python train.py --input="waveform_16khz" --encoder_arch="conformer" --encoder_activation="gelu" --encoder_kernel_size=15 --decoder_norm="batchnorm" --beta1=0.8 --grad_clip=1.0 --weight_decay=0.0
Rows from block 3 of the encoder, named by matrix and row number. Each number is 128 + 32 x the weight over the matrix's rms, rounded and kept within 0 to 255. All counts start at 0. Numbers have three digits each.
# fc2: second MLP down (encoder.blocks.3.mlp.fc2.weight, 192x768), inputs 256-383
fc2.95:109127095130099129131099146114157180130045084133118164096119133137101121153100125114128139131127090157112142087134145115099125162163143118155144124105160134137108137153079121094135153074135152125093122125111150106131121114153141135106152122147086110131150124141137108113070141189196158097146117173127146143146183159123124104132129135187116146186128155149154131124131144132170078108146
fc2.96:102117090148175175146152102126156137150156140066179115128142194152098089107121112117101175143190092097123125104153108137089085122085121109062146079188103157091125108112141111153154146101077115141157133093151151039128119141138098122128117131119101103143115175115152138141081132185079133058125137192119064144098165150167096145116093104192110102099107157148123148136134139135117071193117
fc2.97:100158122111131098086121107088145140146081060091154165130101137147109178159138165187143087108118110142171133072158210061108075159125112137147138150106122154144097050137067060103115191120105135124135224131152174210121148118120191127123152136142136169114131116130147165115127040119196154132191121218119072124141110103100176043142128146154180137149155113139129083124181164114134157069164
fc2.98:092164121156096099121088174120160134122134117183124158056148101116143052157129133082121108162177059068103150128129057129137132148143130097104142115102081106070095138068114109122098082124176238102085065107064087105136119093141136067086131086081119073111119038160090170173099109141120143177084131033115117104162131165105093143122149153218125143144116085117194081122144109116118063065127
fc2.99:135090161060108106138136135116126160082116082105127151109102112114120120088121186165123113110101096158106132113110201109089152165138113183108125159114096172178128054165044134158147133136140097151095116119119124134088135074152213103074099140144107128130124113141177136126096092144182129103121121125101084130148092109120201079152073188096125109149108101142161165114127119163092148135131
fc2.100:098129181157067132135084148147125178132120064131098144121120090129073000089046125088122106159059146098077137104153149098118043188113126084112145158152085096081116157095164099132128106148089064141117145111091136084054086140170150162084109072129124159149119139086190146120093247145095132149134153090074175159176138159173139155067164120073117137093121152093118166109064062127161164160120
fc2.101:121130090091146127120112097053179085084113094107099185095179135120125158205137139130090138135190069062168109148149139133176144165147147096077154060076086131148132102135117181109126100122125160147096120123172144112121145097155162042109136106156114104159127125098097168183095075156095143098118130099192058182117103182155106116135145106218173076170106130131128085146135187148172054091123
fc2.102:101141101183118141098136153143123156140172108133151113158089143144159130149105120122135102176142123071109149117147064185088118087094097071100098130123111138081129121125160057162073159137120139085120084101108152121153113119153144217148107109088156106035115129166084144145080109085106110119097142121148106094138142081060139165121085103113142140125148132118128122153125101114133122091152
fc2.103:114154157159099144124116106070128184167118047076138096103117154174093124164030135069172135157190116182134110104111096083129162101083087162126140112123121144098156104138085115127119156137112179150110138143109204084137088140148121102074190126156097121053108065095147138111085169181093145093201128088094139131152065125108106120132149157215116194104005070121143165152134130141128115154099
fc2.104:073140098129150152161133113135130170093141105108086125138127144131107107183133138163156126199121167164121116127155117105129132137110084101137108162087142117111133045135209109117118093104109080147129149125109092118115123158143100153072139123145154094188141123110132154149067151128146141206198127165141158159124138150144157079037127153081120149184157170091097170101146070148171103127137
fc2.105:102148108138130149135117160115141081122120095137172127116094111140161140141139136143088121100116135095151147129137111144121116140158123105111125112151108153119135153175104103141134158132114128117157066159142163083160173120135136116121124128146116145081148146132116147147060095110121138067122111114136118104115148102158099165101163158203138102088119135155135128173098184096088127182136
fc2.106:129130111133135120120094133102131134103111146146119089075119136130128140171137119113139112078155118136090128129142115130126137124127099111126141144092128116110087090108108123096134125097136139096137084138109119109132111108116115107146128116097139123128139083131119105123135079107115117160132073117127134147126098123094101083086111149136141103107104142093088116131127130115136098119121
fc2.107:123134157136149148129126107136144107128174122094117141144160157128095144107077127145125128191115150107122162105125116167048131156082130125068133121154096157094167117065141101221085140160116114143124154074170106185113112181135113175072084098102110081126095166112143151135111150148104131093085114041120101151107132152160106153109108154066110130124145091096194090129129095124132205119136
fc2.108:158151108118133103078148131121135128110139048109148150126159126156184185109109146145139110126182137139131159138152033166121114158167118123066148212179088166148144104131148095188058184104159129104105112099176173108134118141112110127133078113083138140043116140136109125164099067102131127095073127104167099138127097118114053164128139143075166084089130102157194069121134192096091196087145
fc2.109:115154127123116115101106137176079041130110116123136118113091149148104032139093065084103139126152131098127123113137073129128095095126108055118147061135129118089058188126168089098151141088110096129149070173114157123142090138102083099113140122142112139075146100125073149119076126083107145125145111111113166097107141118079109112106154169196054130124121144140103149128065115068159100117095
fc2.110:093118069151119131154117134141185164093072141102115095142117135132164125078111087096140107118140136099072120108154101153073090125149147110099166100149096121134137126100150151092128146069123104123127082115136144091166124115097093094142117074103126117136144134113117090125121150129038132120111114114118114144142140185095075131094161130076143134078127179151151124128153130133139057080142
fc2.111:086122122141087153149222170119141120158099124119148107149079127140189083122124109109127109132127133134113133133138110111098121105106077132179119149091145107104139134137142106130128110141140223146105088121083125059163141149155131136108123174142183122120126120165104162126076141094159139136143101114109181139063106139099172133093093157135086114110106115127131113105128112113113122116144
fc2.112:107117140140167165119167114165130134137167093125101140127148153152136149106156139107160141127153075153158125136139132126129158135151121143083112149111130156130131099121066177136090139154109154083109136118158150056121129121160167153155122124110163132133126119150086107214087167129101129122148105161140080172170094157130117106138093163086157138109098119117090172131185126188123132137157
fc2.113:117077088026129111169182107111090097071140103075064132164144119067132171073080137101085131104113108148167078114098129122121153094125096125101133173132098132152134103134121165134116104133135073120169146178145060134105126102077089097143130119139129076125136119072127153146091124080116100135111105125184075146122076136131152088154046106036076099161098171140116103073115104116110090107094
fc2.114:158107193088111111141141168173111122117060115129120176182105100161114153061131107157134114038117115071138146149118200131071100150118104188125128105117158094158109149185046113114180135154173149131110083109107137113115170058114104090104090176153114172112134113131172112112108101154118135116119185118155156098128108098146134140147119144105092131094074188148093162104120160086076165091124
fc2.115:135096087157109127097116140154171133129116113094154160157133143144138178116168129109107128137137116074156104095127177104111121141144134113083144140133111128134147108112128149140140138126104101138159170112153151111142118112133172142137140099103111157117098141094146128146115137123107149126111157165153080100092134135162152133166147083114153105136127151126113128128136160134116113102154
fc2.116:153135102192075129102030100112115141097053091133063125081199103150024150219114135109130113044137128150135111089136089079114139137156119119103165078138109077144077098096175099103162099105111076130135121125133155128092081118112102090117101111145099110088128105125140099105139108124070124109100113089151121131150140140178104118074126102150133106096034134077107179123090101137164090140113
fc2.117:097153127124148099108123127147097110109105125202077151164133062102137154079114119166046106167073086075162108135112144152113088141154137112118119148122127134143172127116107114113105119114148106076074124151103122170124118074136110185142128122127091095115130125111144150148136113048129137185093098085159092114124133110121106160114092064142151102125185154081115093124120140090125148107131
fc2.118:144109129141109131123065151156102126102063154114105075141125140139104129184159134110165150116074134131097075077131135104131165138138102179147120118107145117119077114123195136092119097093104104131077137094119142144110114133150148134109068113105117106105124097133097100132153144126081118150103074140114140125130106116126128102093064143108101126116077126113089147148132091124116084098137
fc2.119:110105097139096135096092164146147119096155058134084183112068094123142054156083130062148115170160082101123104054124104128062151133126091111127138143135104123094131145129166061165038114172120122077091089121102145102149078075160143179129069123093103093015114125111127147108084084102130083108036110094162108145151130114117134124129070104063119116117130143122155158141121080132142162074116
fc2.120:132103156112131117129105143123130156137119103107125128151102133172119127121119105150104132138120132117119136122105131147111147144132117160137125156142104140108126106134096143141138126106135082141117120104126137125122128140134129136091138106117114115107104104089123122148078119146128115117120176133127088128150152131135134140150111141128112113114118148155153128124123138124108117134131
fc2.121:118095136134133157053090172110138129147133076132122145121141068104078127185092159107149151206067083098105117086153176140087135129111122131107094125129131106098159123136132109118167131155114156138104182137112089106144125086164208125105180092144086184170096149073149117138089178151104137088100197104176078150093110125127122104173145034103125180153137167151104150137169110161132153116124
fc2.122:128155103115119108112124149181128062087093118124220140158091190134170147083159136094142147126083175105077126110144107104068055162156128104092093153134088146187104096143142133146137158115128049119152171117168162148116140135120197142149093090116142105071161157126102112165057110103133141093127121177169140103096121125129185134172106119111111143146189126138130112122093185102059155078156
fc2.123:143174121069147115124125152135140076117190112105198120128136127168189105101123108113130133135220121151085152152131071208090096141130128120133136167191118180124105148162097090155111157132106131131144080137167130127148128143131122084160128140141155181121151165127100137144116094140158135097148137121128146133125127095122153141154199155153172127127132143166156102130120171103146176171143
fc2.124:124140079129099115131091159136161134062050093108133212130130135148140113133109124115082104105118125110114145088140065111125150161164116113110136126136108124162080143141131109128121120114179136135162069129141130159139131099127139117104111130177085105080135118111084111136088130112187133097104164143142141119084143139153120137130126096147093091187151128128188113132106166098094120111133
fc2.125:111134125190138154120064113166142193135108109114066124165144148165089180105135122138157120146092168085134134096116108087107107153150134107114142114156086128125121082134175092175134148126077050114158166096138141136119096148123107159123140084099097090080110119079118120147112112127121101139096135137160094080097183162207119147075081096068152180159098162091136122112112128133114131149156
fc2.126:099132169095091088140108079132100114094097108135089131104097127104120135190101117097083109088173116115131111082135132100176120101109107076141138130067108135144089107123136124096126111097154101147134122179134128110148086125073096125094142115117086110169142103141109095121059072078105102178109071109121101148089091151099114088085063105156072080110070111151139153100076129119133058130118
fc2.127:140158120087094098105135145132114111132049042108103175154088065159093094083104116143084111126134090066149145132165131109042067179140133105103151169102133092143138136143100066137143161153144114130102137116101136077086162089162190139103117125137122195099117150104152164129056143122150145098107180128149143100109158100139165132154166070127138121114166166163148097115090205134143208095160
fc2.128:149117099168098129109070176141143214140097122158190039148080255175098142116124147107208171115088117167074109101117124148147255085110063222191099186152113166159101017179148169148162074110128175151099043075086184111127107125117147148143058164098089054031122065128237068113163113178143086028074043209161162172161081128148131087136024132123136139093074157101138121172158072185061069150132
fc2.129:157102128199110133087106109110139174169102129132095169111165094142066179149127122123145126134144132119191143127124130111147127125150156106097147083136144131130131165125127146129139144116118160129108162114108156131123123105165166127138130125149119136110103115124119137144119129140120139122104123071155100113153160156136099169141107119170133154140079124119123119123139147162138122129142
fc2.130:142073065104145112074128107111144156093181131102118163113149123135134121016126103089090142115167105122110109107154159122104096112169171114043144164134126147098100098081164110134110151121095118102153126157143121064104101107138133104207108120106151161089090128135157111111119072116079117121103101117123074101080129154132126060147138119062110106068115139138083124126155151165140113145117
fc2.131:139150113120074135155102162138176066089123112077181101113166166151127078098145150152131144114149129104088108093107093178044157139101126130176152110156133164084104135140068151019146058100104185195108034126116161119191142217131166059065126143172147161180127109133191138176141171187144134166128105104092128148135123142155118103133168163167102049093101141121191137169149091118105127115137
fc2.132:145107187234126148073037113185127180134166072148125142193150193165136171214090114166147144130083175083099124093148000123164133126154120072130142120112109139136131157122183117160145123115116036104083143100157205162139086155168087250133112112123081097060113121081052079170079173083092131086120083112142089142166134130128087201084122153167141153128142140107109155163086128105124113148126
fc2.133:122154050139118126146119094133104133110180123148149152114151149152180134150135133126119112088193126141099132147111046098132138140108118101108145104100100119145133077121124099151129105150107126133129115161166115126146137099079097110132092122105139078131161154152088120088124091107145100151139083081137160110139106103154180142134144153155149130141116097146152131159120155120154158127135
fc2.134:105174123137121111095143149138105159080199110145129145145091108150133134130150150102081147114172036166124142122135088127123097155102114066095097132127121141107126084133094111129156102118101119112152154184119115099159122071136100153172170125115125122187127115123105100128053109098149146181167120121115107115074112117136141090104111133186088090144113194119056170121153145125117135156118
fc2.135:129123125077128118105130118144154158108116154131097160141128110126096118121150140137092132137157064119152141137144211115095110158156129108053128129113142109111156091110102113149109142142110121104118141122098119132081143051167110148102101148100121158120107128143164166122111103145155160144145132113143116132112128113134148078108127119136122092137150126131136113116137127131157148126139
fc2.136:117109102160072129101055114107130123117085091162110110085160069092113132165115130058107095087070135134082115123109125107157145067110099146130102049062110117137089151174127174076184086118161135156120068122102092111110144092152185104066150113193117051152159152147149110091090146142118128138150128124151172059126142125161149163142095131188116157152053115050068156139125156168147100155123
fc2.137:149045045157182162147119083106148078097238164095069159106190174104124101191180151081142140101122166164152077101119065149202174098123116039069132091135110124130111150102178168138082082130102091125208092146151082101110097173115044122160057126148189089144138153106035151144124138118121104158144104121158107189105131141153114130089037137123106108160124127111109143157131070146178087179113
fc2.138:086086196115085146109139142156116163108186093170078081162160008082185086128103120119133111140067063119153145094099073157116138110054101178149156152145147129063169188127082167174137097209120135144076168163060058068121132083140083088089106105110099171234105117081159122131149184052046150184101082003081128154105061103147057182072109084093113050134073138123072173127118114105089142150117
fc2.139:079155171125119114153133113157141159165131203154110104153145200140094175145107109130096127134133142113134167138130124132153149099124125094168149153116088131116118125112108152128118113122139140168158152126088112085150116185104097123100171113094144095178143117114149142162115141134127114158167082150088115137107100178194111112071104133182148129116092111074106100142183133124120114181136
fc2.140:138079165135091114110172127101137150098058073101121139168141150127153161096105085112111097115070122028122117163125195072109127128122119115129157129096076131123110157139062164106088100142175158119053104097136145115109120123121128127099071118130124123096117144085141148144147135115116106114099175162147087155149129147126134145160072125084133095139098118109133072101103147104118105075129
fc2.141:127170113142112101109129108158120156104094106122122144153169118171134187077140139105080112131149066126086132143165150097120134165142124102060129125135099137160121069089087147140120109149169141132130108135202104147122103118127129169108128084112089140156127160157133099109082124162071149177134136127128122109085118102128114083144165103101126119132127102126119132127102175146125143145138
fc2.142:123168177152135148130113151188142121160090110118088121182108148158115208149159144110190145089100079159111133139158136104160205169131122137107066146127122185176050093158062162146146128115112146122126110100182157125169116137129141136144136095178121145155160083108087068158050123138121131114169139181149075160136078142141076150126055147152117140154087152110127132151174137161049113144152
fc2.143:091109134134103138127126103132142152110143090060132052241173112241105127040077124088039114128139146107070080092200101153069142077081112107121132180115097138084145121120100112116124112188117105144172163182108136058133118132128138179114147111132165163092073138119131131108159167083057130154131071151041096039061059108156171077113181079041179128011075113133103120169132147184097104206147
fc2.144:129117112029076115136143074162103056092147137167140138108148163084099054000095114057106172109097138101087084163144174103108101097186188120042128129113079159141075077113150180148109119130069088146178168174164055063083102108108149067119121097132095212182147144122140120149090159124048125079083079109140081137081127231150101083188137086046088105088148099131123167118091089151083082156109